python train.py --model="image captioner" --dataset="small renderings of single solids in any pose" --train_examples=197500 --image_size=24 --crop_scale_min=0.8 --horizontal_flip=false --translate=0.12 --tokenizer="word" --vocab_size=54 --encoder_arch="vit" --encoder_norm="rmsnorm" --encoder_norm_position="pre" --encoder_activation="gelu" --encoder_mlp_ratio=6 --encoder_head_dim=32 --encoder_fused_qkv=false --encoder_bias="all" --encoder_qk_norm=false --encoder_parallel_block=false --encoder_inner_norm=false --encoder_drop_path=0.1 --encoder_kv_group_size=2 --encoder_patch_size=[4, 4] --encoder_conv_stem=false --encoder_layers=10 --encoder_width=192 --encoder_positions="learned" --fusion="prefix" --decoder_width=320 --decoder_layers=10 --decoder_norm="layernorm" --decoder_norm_position="pre" --decoder_activation="gelu" --decoder_mlp_ratio=6 --decoder_head_dim=32 --decoder_fused_qkv=true --decoder_bias="qkv" --decoder_qk_norm=false --decoder_parallel_block=false --decoder_inner_norm=false --decoder_positions="learned" --decoder_prefix_bidirectional=true --decoder_connector="linear" --decoder_tie_embeddings=false --init="kaiming_normal" --residual_init="none" --optimizer="muon" --muon_scale="original" --lr=0.021 --momentum=0.85 --nesterov=true --orthogonalizer="newton_schulz_5" --adamw_lr_other_params=0.001 --grad_clip=5.0 --steps=6000 --batch_size=64 --epochs=1.9 --lr_schedule="linear" --final_lr_fraction=0 --warmup_steps=600 --weight_decay=0.01 --adamw_weight_decay_other_params=0
Rows from block 6 of the text decoder, named by matrix and row number. Rows with one number belong to one attention dimension. Each number is 500 + 25 x the weight over its row's rms, rounded and kept within 0 to 999. All counts start at 0. Numbers have three digits each.
# q: attention query, key and value (stacked) (decoder.blocks.6.attn.qkv.weight, 960x320, the q third), inputs 128-191
# k: attention query, key and value (stacked) (decoder.blocks.6.attn.qkv.weight, 960x320, the k third), inputs 128-191
q.195:477476487486489501536544506494531508462498463496472502535497489487440510495511462520528500530512500536473571461462476465497504453480480487501470477515460496521509521528494472511487459509473530
k.195:476478492523519475474502483483528491469520516526483479522510516486491506529491470461465505532527459492491500528494504481522538495519504488464530500497487517558506562517475521536528498494475529
q.196:515512509487509490507558486505525519512519480510495524499495514531500521498500505507446463470515495542487551497510513526484496503513527499548558508494464542512499512515467495478446514491458464
k.196:519491492448496507515504490507534478486497490472521483511534535544544453524529466502514492451512536543529526508470490497500488499530440552493523533454476498498484479527461516461491498514493471
q.197:491489496504512506495524516541486474505488465469478502500475551521486494550518505544479545547525480529459490532488480506525492452484503457544475490499463482525512508466522508502457503493509515
k.197:489501456527542450483514508463484512524484512466521512516445522525488495529501442463496492489506515482533478513432476492486552502511509533474481501521530458492499523506486483485486552480503506
q.198:513471483507524495498500525503508466511516533476469506492501465480502487528541484490473472517465521533479486501513506492481479481534563528429518497542528535509499501525514427476520526543485465
k.198:497484501492511493492531451505499429470503482498475506471537505525491494500504439544507517563528468471534541486506517494490493475480487489482502503534521525478524438481504451549528466500510474
q.199:502490504487499491515505474493545508497559484477511499492509481523525490475517502467492493499458481478499475488509482481476520546498488502446508477529478519497501446547517482484534442500540478
k.199:480489518477483525531492512484517497518531507497510472520539463526500491504525512494466474503495496489450507509502516461511506545511513465476498480511515517506487495484488509525508447514497527
q.200:484509541463478535514475528522481448526489506504508521502517514488471522516497528482527473540494542445480490481491461488491455451494514500520513510487482516500499524518524520503474482488477533
k.200:473523543510511510515485489516473512504518451529487461500472531487473505477547509510503489524506525475481504516468492495499465486524487477515488552503520483500467498456514502473472448509533473
q.201:522516507509511515453492491527479506498478478527512458465515482514492504504495523526489519524530466503492483518515521511497512480497520489517498512481489511509470486504496530531483530452486512
k.201:523514474507505492485493452486535487459467513509513485493498505515490498476518530462496526453502497564514474523512526523481490480518512529534496506509475526523495484516498490495505518479481506
q.202:499479498489537500571503538471518487488570506512503431533519524490496490513468536495527509482504539504517507526548534505490503558488504505460481495479536491493512506491490465473501447496510497
k.202:539480503486542530544482485488482544497491503459491489542512475552460526490501497494507518500475531482491513482526489473521475526491460495508508490496522520503505503547505484490506446502516502
q.203:511506550480526529540512485525522494478534512501533494530529481464492486525489495510480456514494536479480470447479482500503471524449490483480450516457511538533527533504560509451556498496514503
k.203:545500517492478484523547512498512522540467540476492517500480471451475510449474465516529471471490530494486474440521518539524542482476500496509502545518540506495498482486493540436473468498522501
q.204:490516501471500506480549511470436480498477513516496504462488538543483531494523504552507515477509491487534505455519515487528481451464533494512484532510490535492506484506489492503474526486524538
k.204:508520492503487487480536469485499510513489479539481530491486545513497485473535481521508531536499521502504526514508484490497505480512464510552500545458512532494492440442513486463469547456489520
q.205:531483468481497438468506497529508495516514454523503490465479515495534455433506513460513483525514465507484490525546488501482488498504476495517508522474450476503478461490514546542499513513503495
k.205:511460491479497493516464520476475500474532496506489526516533534492507470537507519520465502487499472472472503515519520523519495520546541500473492519507448506485484504475473527486459474485484461
q.206:493457487499513524493496531502525502512495492460494481525499505513486492513500454511499516486492490514457507511538513472492517504455518518495518507470450510480476538486548521538520502492514456
k.206:450481455494497502493539502494516480537521519547487511496477498456506457514473474496481526506512501519503513492503532492512488515526527471506512500501489499496479517480521474526493538426469525
q.207:488510505449506504480472509489477497485486520499578501504481471511557531496517523501508495505484487492549499509470489498511474532498474492497508541496472560481513437470496440505526515499489514
k.207:501461522523504526500493535512493503447484522531557513480503527519546511523512497482484462484540508491463506512502513500499495538480496536493524528494514515433480473482493448476493492479502516
q.208:506483465516531504468503504473506549469488475501513516500460473495488504512469531554509507488535488561523507479474504498486536519529489496469475481520512509482488494477479499502483490454481516
k.208:513522475526471495459470503490527533476490507517466509512500504502462498475433481501514519493536473485513476502488484500456513499467479512506521482519480497496544533537508451520524506504485521
q.209:482528480509507477492516504493504496513506525457491532470510504521470461491518510511492464471486482508495452501493462512526475493506544552480542489498514455499511501548454520506493523517487516
k.209:473504492435422474483523516537477504505516502498507502497526506499532510504536515504476494472484487485458495522500523501538515565491524494528509501501487483497510506484466514457493487512485468
q.210:479460484502496485479515474532523472509516518525483464479507444489503500489535486491496500478515501505504511478527474491513484482505503532457463523518482474504497523484506521534523510536470455
k.210:526470517495525479490449470473511501492459521510470507505504522501514512451533480499470465538500462494480549495524477564496520498467536542489525517543552487534490545519489544513473472484472469
q.211:438466497508500511521501532509506487522492488449523499513537487482509483490521517512507507542510505500484505463448518488488469480518522512453516447493499526480542493529508478491512464489491528
k.211:463477512534498530523496488531477513459488517547506465517497505507507523528537496429492493515544487480492479500493517516501513510500477506492527493520526482486534524491542497496492516532521501
q.212:483501497510464465501521514490470495509535490494517502467510495540499501459516511484487516498509478446514496558561527482537496521492507527491523469484487500479478548497495480547513479479524511
k.212:509474566516471491496512493499489542482514488542509479481485538508524534509526522505482482528459489481490496544556496507507485544529506485496452463478513514511498556466503527508475479483448518
q.213:481510427499524509475507477532480531479494468508457510525519488496506501466517500477487515509536520524542510475494496480481505469515540521474506514490494444494466514473498504508543466475487505
k.213:528525479502477534509536502522518519442447525535496531463494510510504521532490460474479531487502513517471515489464478491478513470552494506494509502513435496508460502491506505486504546509462481
q.214:488549528503486487484525510526494532485452498452510511530465469482449482519550498492494474476461465465484464523526476459479484554508476522500532493514521526484500503511483528461483505492548525
k.214:470530543458486509473491535505485549540561529503499488533506455482490512494477508512494472514490498471505486543503471518556528501521537480521497494481498489485523499493529481454515478543519506
q.215:496487531498502480511555485565481450498509507506503454484520548493461472525521476533506514538502529503477521488537518511526494478492447457510478517498486480478479459543489535488544494519523509
k.215:546490476482461456479498523484478501526496538481531526501493497481468499499517446472461515489489537467504472497507496514490508449502526545492480521525546469543487561574495515495489486504513486
q.216:475512481487517490513506523467464508503463501447497485509499507527482508464494524540503499465513453557516495512516542527508481465531499492476438490515519479488462525550512490508546471470562505
k.216:536535502536452475485520462481488541473488506523468513461502512478508523513504479474475534499518478485496506514503514506498509475510532511476478501503504492561555534515498515530525461495474490
q.217:475502522495508512494492454493476494491486517527491467494486475456473471524468516490524489484490497454444475473482462529539492502509526525449511491519514481504516487499506536501519509535510514
k.217:460529481477467499441477526480470534542494545455511535513524504491519510451489504555502471512495502487481506487461467541539517490511517486491527488536510479479513457495473533510459511492495499
q.218:506476480521483520458540497501509514507472527455481458510473492523457513534521535495488490477487507529471513487479469490449492478510521513518536474524517464542519530519468520519494536474469479
k.218:482508460454452478484484470492552466482475468471491483496461517495513466542508523460520482444485521520479501525491528518474517467517484457483549477504500519478542452502483494549534551468493503
q.219:532496478499482493480455504480552500462505502497487501541517480494535488474510514474458424485472494492514503527506474514537514525499477528520573536510494499469499541455497499506514499473474492
k.219:561433507431510540532477494520518524505510456484513466472522466524525503519496521508491428483475516512504508515490513477534468551455495523491526458473472490477450489503490474515489470498471502
q.220:534480513473471488482483539506482484554435491514531527482497512542481524527517522466490486489466522448495478490506495508469482472536468493542531531471512530478507533479495527535474477542470489
k.220:463516487483511534482482545501439498496479479520517458504469501509528475511548502518492506528503489469475496508496516515479491503558490498491465517471511512501525503535479530479500483553499513
q.221:501473494526490492500531507514486516522467527457505511425522529508430508504537529501529524526460482482508492502508493476487475473470526527470511467479503533513498497508448455513446528502492521
k.221:457520503528500501504485440475479467493473505538502482472497519496493456490545547495541514525490466497538542487521474481497465488517502504531520539487527506499523490479498427500467503539501486
q.222:542476494499509492468522478536514499449516494488530496508516494547512492517490494471440551515489521504474503479463524530559552546500524470533491497501495505493490466506506471503481510528475506
k.222:427490463497465503436494460486514455498535495469551485557530496478521450484429502574480526529486482523515504454452492496484495506507471492491475449536504478486538466530531500503519462489508534
q.223:503486519477498486458462490518473537513501486467504506479491459461471561479488482501526503539494472518518486466500480496503520500517490509501462520483496501525481495501549509520517480469494499
k.223:487535514472458518474481479493479470526502506511482477550493480471456521458461499486508546524486490533499467503448506506538502509547510524491492451498505507506492403506496538504538531454488503
q.224:484519494471450534477493538461479493512544482479493461493508492463518498516462523513513490541503538487505557495485475530487501516474521484503540455517504494495506473515494519469476535469517499
k.224:482495478508494521522475533494497496517510503530518478551537499481508479489455457533476532522497495495455538521508542495541506492512482489515479479487503491474524528520517490438531494516489509
q.225:468503513522498502472524484504501475558499463495557483488522505485521494535489489520505532469509468494506475480514530501475527503474469503519494517477544494500476504539578504489489480507517491
k.225:488490474486538493502510542498493467475536479492496533523437497452474518473489472519510475518493483478465509526504499498492534489454519543482472456519488502473484496522528471470493482466488516
q.226:478548491474509508486457498509474522504491505514488491458475485469520457507461471522448481503477503520497482505464516440493550497514442562495501450501501467536500521481448526477500509525492461
k.226:478540470502507470516481468535499527518477496508544515498508522530541458475486456513503505503528462487476491486497477523554500521515477471493493495501512508500508481519501497493503524490513473
q.227:493517517508478521514487514482513495498485523521497448542486483453505488542514491503488480538466524509453491511503453530461456492475515524493477493504488531520535528539500499519483515504520532
k.227:484465508527486543499500509487511509503499479531475487457480504520524493496498490491513487502505474547462496472535545441484525479544535492498451456483504493528519499488472487489513537529528494
q.228:440486528491442492482536494498493473501486477520481513473493486514477519499555532516516483574518492533462476517478522541491458503498511510545501476452508498541536544531516495499526497511494511
k.228:435508511484501536495500474492496523516509475455472481460482448518493490537515541479522509530521472533510496484491507534494472519508521554522517536481489479531547513520497538439524537530517487
q.229:529494493473488545514549491491461506486520477440496528545535552465497477520504486491582494517510512488512515488529504481485494515520519508510483489447450490517502449500492537464503510464477526
k.229:487521499510491543501435546492468520490495486446490508516513495453518523516500489492499484482496466497477479503505493488511475527471512458488490533505476517504483512505495504449482487464483493
q.230:516448515500480519487469532495470489475534551444476519531470497472493507556502483563479479509502486513432478492483480476485494542471509530510455474509504481485532470494520509536493514524516480
k.230:539458473514515536509491513500521531540505493466516533533499552479501497442477484524531461481510487512513487501520494481488486485480488476500512518457520501520462506509475465506524481439513564
q.231:465501477532500505479461518477488492517494468525512473509539499514514527512519491494488510550512486509526543517490496527483426485475497481511500491486505533493497489493509508514482519490467506
k.231:422521497542537473500503501477494492501544511517470462503522470546481517500556519513495525513513524499501537483494483534475458512504480504481493487507487460498519532515523527465467516509506521
q.232:520485526517538492494508476482481531493527494487463516453459533499493533506496473529490493540526485486485475473488522446515537535475495475537475505536488478490508537479503516502525503502514505
k.232:506496484459486504518503521524484521519518504495491544530448532497508477490516444553505502513476541459517520474496472517545496517467482513476545552493519505539471479495536519499517480489484499
q.233:493466534487503477495509472494503502489470527476485569498469492494446507494461504499484448520526463489485492473487504482517484520476517522547421477538536485474522520488525486493465510534509520
k.233:509488461500456524490540483520515529503530501482491482508490491517440527515510456501490483502503500527537465513467515513513477541508501527546476505510539503505510539569467501531554516529474501
q.234:525487506526509496497554515515483465471517513507487531477530539515487508465540457514507463510505485498473465514538463517502513502479490465464478543506510508514503503528501518495505501513503550
k.234:500495497563517496478498482491490466508502500526504536468531515483480524507523490504544481527481497487503518538555560492444455475530516502524517480526498527519501496466456521541514507551504525
q.235:511502500495465494489491504492517471474512488489483485516476494503513487489486507504529475499492464502539537498482469498485480531511519509503524497497524515502468510447531514533502530490461518
k.235:565481515460483488494512516508527539509479523507514499580466495445472478473488506504540470490457489511496488523499500501498462487533473517488513509503508478466457484494512482490497531476500484
q.236:534466484498481472530490506561472500508518533552501493488514533497511488498517481496511509449513487474538479476505514500526520494490477516454492516516529496523482478510526505479509507485492535
k.236:490431507490504512517462468486482525546504565542493502491534514491502497492467470529493507539486507522490535486516519481460484464507529477452511515475479518523476495458488526512475512452503523
q.237:531504500495501480502463509519537507507529492496552510490495486471490513531499504527508501507480502479514465511490499494477537521465507529531502512462509474494503485526513487500511486469422520
k.237:503498478502493471511488468495496510490480490493538533504514547490545495515503496543476479478530500507504510527503495479488509505507477476470493515532512454505491485495473524443517470492508508
q.238:511512510536539465476520482508487491488517516522474491474532518496483505491488471482461508474523513483530454500499502469525544558466511503504479519558467461477520479509497490511474477485493495
k.238:511437501518494490487525526495519518482464514517506553518510550528494465521502465565501482495486494526516465471500522491496490514480488498531498443520488532509512492469457485508490466473494561
q.239:499496542512472503486455508458480485508495499470452503479468462553476499504505521513491445535514519532463495483500482491462490494498530516537494496491513491531508512504509487489526513509468486
k.239:473499503500504483475526481530463508496502485505479483504485496532490520491508526475539489497496459519501490482488495527448485511531518520492485472500473483519497517531517497476513503522494514
q.240:480500507518470523501509490473474491537493481429485450498474472510502499479513501559489473539485511481465506499469505477497467480448545550536467449500491522497525505559506455494471548515507478
k.240:467483510514461482533518492520482545495501483492506500527515481496496490450482483522525477463521505525540508488482504506494524498467569534519485494484496469499496476565515475494485525510510501
q.241:483501537499542485499514470538466486474486525558511493457480493480459486486533546525457523477503511510527437470480482496499562539473484505483499510530505458504474540512520485480541511502489502
k.241:533520496531474536500483522472493510507460499539469489465472508559509502544488489533468518487510504568462508507492472549478494509569499505505490473526485468539473517473506503507512497503525498
q.242:462515481501497503513496493512476501457476505507499533499478478508485450520520503485510518492500482495536524494481468513481501522525489492492523459496523488490487531512505525544486493507485497
k.242:503554506483487502528475501499495520521523488509477456494457467501503517518555513438495545487489477548471469516536496534497534453511484515505533525455497476471484533497496471494511483478450460
q.243:524485478457468509531470519491523532516506493484469481514498543536518483495472472490541524518511520527490517478478509506496470472505477481497558511496490478547472483462492584506522536491482547
k.243:518483541449470515509481491509462520512511518504467541516495517462497525478491532525518516503517495471485489496498470493509476499512477468495483522477485486508495475514506487469511527504545471
q.244:449483476511516455495470508511517512495479500493497502508506483537517536492548497487491497493479504511502558543508484548494491486476511483539484482486507552488523467545495459503492461553512455
k.244:502536509502512500512506491505515482460493508490485508540523491528517491484523483482468522496469492539516488501496487513493444493502494487492492508498481500464492525484524470470495473455495506
q.245:507486514492548503509537452502501492501469539517461542504458509503495472450489483500496513475495483470520484493498500491495524530544469490521499537527498466507489514464500513500514508537531512
k.245:550520480500503491528483539491502469511494533484463484505481473500499514519512511454488517523448465537497485491503473523528473535529513491470533548490505477528474467477492506539512504467478476
q.246:484497528555512489513559454488487491506478529540512506473443502478500478470524508516491527474489479489525466470516480534492519521475515482486468502519471509467488510517520508488522452511504495
k.246:476478495572515515511520527500499542514491513485466511516448512514465476500524509478507480536444472532512526528514530553474524500439520583449534498529493509472506493463516485491499487460452505
q.247:534440514534510547552493460457459487492490538524504506525484538511508504517520458484484473533442481501438499503488464482469538438490530528505472465479486504522499486497505496490496482498474532
k.247:477466517516473539480524534502522530484482509467530505476482507495484513490493505505519515479503495496483510491522507498460472534511541515522501506488527535527499475473519519490479500477485542
q.248:486491489469513481529496481471544484517522481463482479563495522509528539527496467522535479523487510475469480483504508508480520533502489502485484457531515500529504482533490536492528483507504505
k.248:525518509471478500534453510517480466491508486498501529514486506455514490499436494548525503540514468474485446492495500477530515542523513467483484567484521474557468474476538486465523503494491469
q.249:526511533483490507520527458490485445481502482517520456536540442503464510449460484473503467514503499527506488491501471514522536477486519475495534500538486501478454491524492473447457491476496501
k.249:514469516431494481487552504522504454527498539524485467504506455472442501487486488527487460485537501511506536523447551478512513502507467513511490459540490516535500505506476449481521489560499490
q.250:528520496475515513501496464484492526511485512495514492530452532518499516519524486498488486542498523471471527485508540466503504510496479499499471457499494520538536466455467498523557509517486537
k.250:522471480478506518530479523477460515516504489471504512499496485529475510459508498496510522523492558498520482466487540516523495518513508457465495520511466502502471504524510534496510499500540504
q.251:524484516509509498511526454529500464446540511505504524476492514502477473484538509492490473525517493530532505512501484489497525563481524465512495534518496493565499490526486535498497489531472534
k.251:550530554481501533468503465494519511502491532520517486494544491482488480552482504503445519514519526513542495501499514490493515504506503507496505507471479519499484506497483524558472521508477496
q.252:491479502507479511493509474478514495479519508507523545486484504483470474496510481487515520492511428489542469521495524484515520537473539483464547506546495476465490474491493488498545503485478533
k.252:515505503530486533515475486490489477506489536477516514502527541490494507501506525530505510488506493531458524542547531477486439501488501488464543493509493540500507475494477464481521482491514505
q.253:522511547478483521511486498496447481522538461453478436527514548497497477541458529510485496493466498525480509480486468501478530492496461551534513497464501492477533538528517443450479505479523470
k.253:481536519523543488520518502484516486513502515519515500532510525481498503490489492535498508504545519474519511485524458524505484480498517529498486477494515517501519474525541481473493489487522499
q.254:500452487513495485497484480503495529485484502478521510523502496522472522516478511488523486502482501536463486525518483526513469495476505526482485499530519501481497476519525512531503518476481496
k.254:514494492534494490511479513472482489483492491461484502467510494519505498512511536494464517500490522516507461470511497511518524502529511504516516515468480496511494558505479472473530442513496509
q.255:513473489499446504491454508469521514499489526467516510546498491507542494537500476498494481534478511495483535514458480510477440482493510518527488453497520529534536467454521471535498510483501512
k.255:488454508501435501514467519496517488526486462456515530523515466502449476460516523501490482502475497536529479506521505495543482503493519477496516507454535500498459536548516527468460535478503512
q.256:517473487502514523458455545500484489469526486515508519506486467503505498526527542476505452544534471492515491491485479502500533506485502532515477502469451498520480449476498502518446542484495508
k.256:512489521451493525500489577532495494502483451489495516497477492520486497504527511458498478510540478494462535481465512517506498506490492515505522477501466515502510476468492479487553549490471529
q.257:482476506516500470511500504525534511535502507478469479534497455466514508455513503507492516492505496521481489502534483461455504505500531497527479510528477475520525513507526542479511495543504509
k.257:555488517516516523488451469505487497550497502539486458489499512495517525551506534529500474519498456447503458535500506506452474477473488522492465500522491491468463482530530504501457504529483514
q.258:518507474495479522520491498507521463454503532435444449550493529504491494528467541432511456511501524492499523485469507510501515526490498519458513494483532523481496532456470497473497472524547476
k.258:484474522493517494500536498491510496513548481506511487463507481478527496466515508527510506498527487488481495488510472502467494492494544521484483495463536486495506522530485532509478503526506479
q.259:510491524509503483492519491549508496501524495492489472521519520480526531474493486463486501496458497471476526508479496538451493484487505521524481524524507508535503537449500456538489477546463495
k.259:540485481522477513495508472502487499537527489520495521495500495499460487492483478534509483508484481482472496474502511488490484545486502454523489506485493516482466500445530488508498506520522525
q.260:503508515511505519498463512502541498483533507473510518541448461507539500518497504520511512473505504449523511492502465513568463463493523520498505468536515411496504527525489488538455479453512503
k.260:493470485481485476469554524470503492490540470505453520540489533483533528474504491503475529495535513512481511474502471523513516520525501495533529519515533510526518482489504481513456495502478493
q.261:543513517480490470490511540478473478513527500470467461440507484481522495501482446486533510554467481481506508501488478530485544495477492503495501506489496482518520479476520516494482518473515519
k.261:468491513471527522501480482451459530503528489504496502515459473505488515457505491516545534537477477471510489459499482501489503466499463463501509489460497500506541541476479471471479510533510523
q.262:523484515538511476548493509520556528526510507519481504514484486514497514510496521478495505516472506483494458511523549489497482512491468479457488483498498506526485530484503509537501476534513498
k.262:507491494531491508477504482443453495506418512504504543505504508544485442482516485495529461496519517505460496500507489486512533508478544505476492520477539519474497477471487476532512485524510499
q.263:487536479522491494495488482498531501515510532536512468519437500481511495527487509463485498495522506529458513503498507536491468503498449475455526515538504506491497508496489483496550452505505508
k.263:459536530553483569508503494460493563505527484496470528542503480485523489480499492486508510478481536486504462512495491502505482516490496534551541487464568482509525514480509563496491471459535490
q.264:504488532511478497490488493535494501499491540485519496495507478464501534531536469462529482482478509503470501507492532469479510498500499496539519503493515515501467533461480492465463470507488487
k.264:484496465505487494535479512511465516552500476463513465507526547500512506500539516487506494503480452506533507499475461508479464534501498528469479479511510485495519513509494518486464459517522485
q.265:479500533517518486551480513499475497466488488480495481422500476458498504507500513515510481498477495534476537490493492553519535501523524432479485473516498483464495462514506485490516520524517481
k.265:484497496502486507502521449455537504539457503466523457412519510515518489509504474479489521500507518509512530498490478538517528523496477492487495514465516515516526507476466448460506470527528474
q.266:510463537484432480476507470463508478485482514544523465488504496493499514481484495472478479519478494522486526507497490520512488482503500433521481492514455505492511504472535517530523494489487498
k.266:499473496495483489517521491481545550499511478497511552504536493500482512476489480523487497499467489491532522471500498506475466486470518513544545507490479533568435477481531482460488542444489542
q.267:520442522526484531488495515527489483466503473473489464513529489564477470465494503483550510457505481520477489449530504478481518533510507478475535490503461503494502526496531485504466487500503458
k.267:481534475496509486492479471485488521468428523502527486516533544476524497526532521519502512493490480504504521500455452512491471491462516489489509453462505509494511509489483467517529518509546482
q.268:458500451470482474464540469499491492523513497491538481501532482477513485480485498504505520490484483432510509473464484495487487516522482533536500503507468491513527467499500501515503487470513512
k.268:494518488484506513524461472525471482518504491541514510486522493466529523515491515505497495489501490506532485523536510465502503440484505488526513521537482534475484524463472469499434548491473498
q.269:499480507495451514486525492477495483454519459523506538483449466518526510480511494515519471495501494532475490457542527525524497499537523473490476469508534473523519501520496522498494481495499517
k.269:492491501508459515517489527487492544513466514507505494503523483477488503512503506518506478504548513485546476537539466478487425511478484558486517558475550519497490490524489484453495472523481508
q.270:526497479470481516457487477519485483427527536509478510479475479536475491542502564484459470473482521462524511511495513527482495484486493454505479468459523513483500521501501492535500479494495571
k.270:512495489501510465490522508477549499543479548469501509511530526489516463507517482487548544529477486506523513501479487472456466445515512495483488531511537467491530501489451545450482495508496483
q.271:508487495520491471468480505502516481481516488523500522461517495526523502491512454476498476504514505506464546487487469513534508506482496460466468534484500494507527533504503510564506524479500526
k.271:495478460505465508500492526473516519508473537479450546495502472510488526491497493512503540573505481504483518497508498507454515486495460498512536481465505482497539469490531518475490480506479523
q.272:467489511446489485529421511518499505478535502504527549480498465491486492504498493532544515498531489533526491497505493491506480517510491478511429501496499533487492505508510478496488500457483499
k.272:531500509503484516489524504501486483529468489506481468504520512463515545485530483466482495518591469537463529503469472500553470519493477481469491519507549521482471455505495493553524506506458518
q.273:494480490511486506494487493462490510475537456504488533515433520544527528497539523560524516458513511468497460468506545479502471486509491488470530490495510481518534503543514493481519558460510517
k.273:505510519518465522504453498444466486488485520531479509556453531523522460474506489504508508489490490525495457536489501533569476474529499523447508521479522515487508501525490507536479489462498488
q.274:486494536547506514520484509482507538543493491475502520471489501475500544493521500467486484480444481485496458497528550529503537535522521527528448544469502537505544494502471484483501511493492531
k.274:519503502494515495479470529516500492492493507449501484483556502499516510439479531520527486496512462498529491505488483477509535474533553501455504503546505474493507483544503420463522481508487536
q.275:462506490491511501508505490517478486498521515446536493501468469495535524514505467486504562507530499513501507453493472491493491525527464545461520502520519527516490496510472473516509519539508542
k.275:523481499547502459513462436504481511507470479503512477457511502512551506502472536471494492516499527480533514551484470496491507490504504553504469482497515474513516528486493523524475470541513465
q.276:496517473548492486500543528461515500465495468487492480509519520506473494533506445538514498503467493542505532513524477460521494467473528470498463547523499500517541491505505485469518518521524468
k.276:515496514491458562508452497485525490477472551489492501497520470462555508484471532489513494523423520465500449502511539494531520499526484506477524531496465517527469509514580487501509520506489512
q.277:524506493471456496538530500525510474523473497525472498536468531489448505509502542514499471479494527515515481475519507504508515504512511568495522497516538475501471467508529496482492497492471484
k.277:490501534510503516535481492520483465504495550538486543524460524506471466498480531490494498474529546513484504486512508496538512485501540508476542517526527488505546517548543546520517496498479484
q.278:449523477498506524465522468503444473529504497481510518494502500512443516483496494467523508490483496511444502520497503497458538516504515500452515451506464500524529426509459486478505480449526476
k.278:451502459527527476473452528467516529521509555471495492455527475466458524507491498507511525486493472529472518492531498471477534471480506467509548536506538520522503471492508491438512511494468501
q.279:547483541510453516455485521520516522502526510510476463495514505529471454516500514508462455526488507499529500488520518545464458499537483507482457474529513506471499486486478518483496463495521499
k.279:488445522504450508516550468477499500482498444512513532555482513551487454471475463474524485528506482469517490500496516488494529502496513458518507548508470523498491522480495481505486511508470517
q.280:482519527482488514497491493522518470502515490514512504512472492475505481455450515487522460522511491497504518523499490490474478532511516474487537513546461490476527484475511479501467500529505512
k.280:476528508511457529503510508513494548476517446507501489501470470482501526524544474504485497469477482478487501488476511514523497494472491498486527491499491493494474503485453508491501496494537497
q.281:538515544549495499464508464524526510520521487531499486497505547470521484500544493489444432487457564458524485475484502493491512524503501504493457552525496478503464497500511557534523498519493517
k.281:543479512474500502461504518473512485540517524467488558499524492501475489444509518485485435537509517506498450499514492463485489513537510484508513483483538524517455489502511495532444465459478513
q.282:481512466494485474486522511472500506473513515514457450445516490508478491542474505504465503502527492496460499495511487522503502514471507484517502504485489489519499536538509522496549513468489509
k.282:488511493494531545510518515504480526508514546509531513514499462466473522499493465522508516502500524516547475516540526505469485479482466518475477500501541519509525519511456561512473423475522528
q.283:511473501454518520527453558491467500507487470492473459478534501519483500501493508511524484547493508542483454499522523519464485524501523453466483498460439507482506547462506489510522455495542523
k.283:484515483494518510500499493505467494468489500518530471512531457503507503523524495506534508530503435447495501470487471498517501519506472506493477499487501470495499516488496473506523494553543509
q.284:440531495463528480486499494497526543541522498485482483568513511487485444524483495491500531492454514496508525497536473502498482564469494521490500543451518451516461530544516504544483513527470465
k.284:512478509487492456482491509572510483505499500502502522507498512522541479517499522487488496524455518480510488488484520531504489511498540501547518527548485489481494502514519498536484502506489528
q.285:522552537505489474545488470472481495453483463454515473486523498513509484523486471510526478519499484481467490492506497484502511530496499484504490465502555507512490491524529558485506493509482496
k.285:543518547518499457477493497581541476490503508536505464481504525540494519518526486460489561477499496534538508525481510512505547499530503526500467506497527541465490506476554482522479476470507493
q.286:485489516510500514463468507493498497538532531485505487517535466488500515547528528545508529497475493485571476515526493487461455495528552529532468513490513440552425463495469488524491509532471520
k.286:521499486489514500506492524521476463502518489514521498518473504548504511520500489509490486471521493506468450487492497504498488562522496462501529513487461494506520523562529517517518505505516547
q.287:515498467508506503488515494510495520522510486534533477455543523472486487531514495495498505494505571545505492501501465508480507488486468481527457505463477509494501490464513506524559469508497500
k.287:481497494496499492499496446526481511568469482488511492544532507497488488547482514463471480554525502448533475444499491483488436484489496541498512497490470499479493459490491481480476476515493496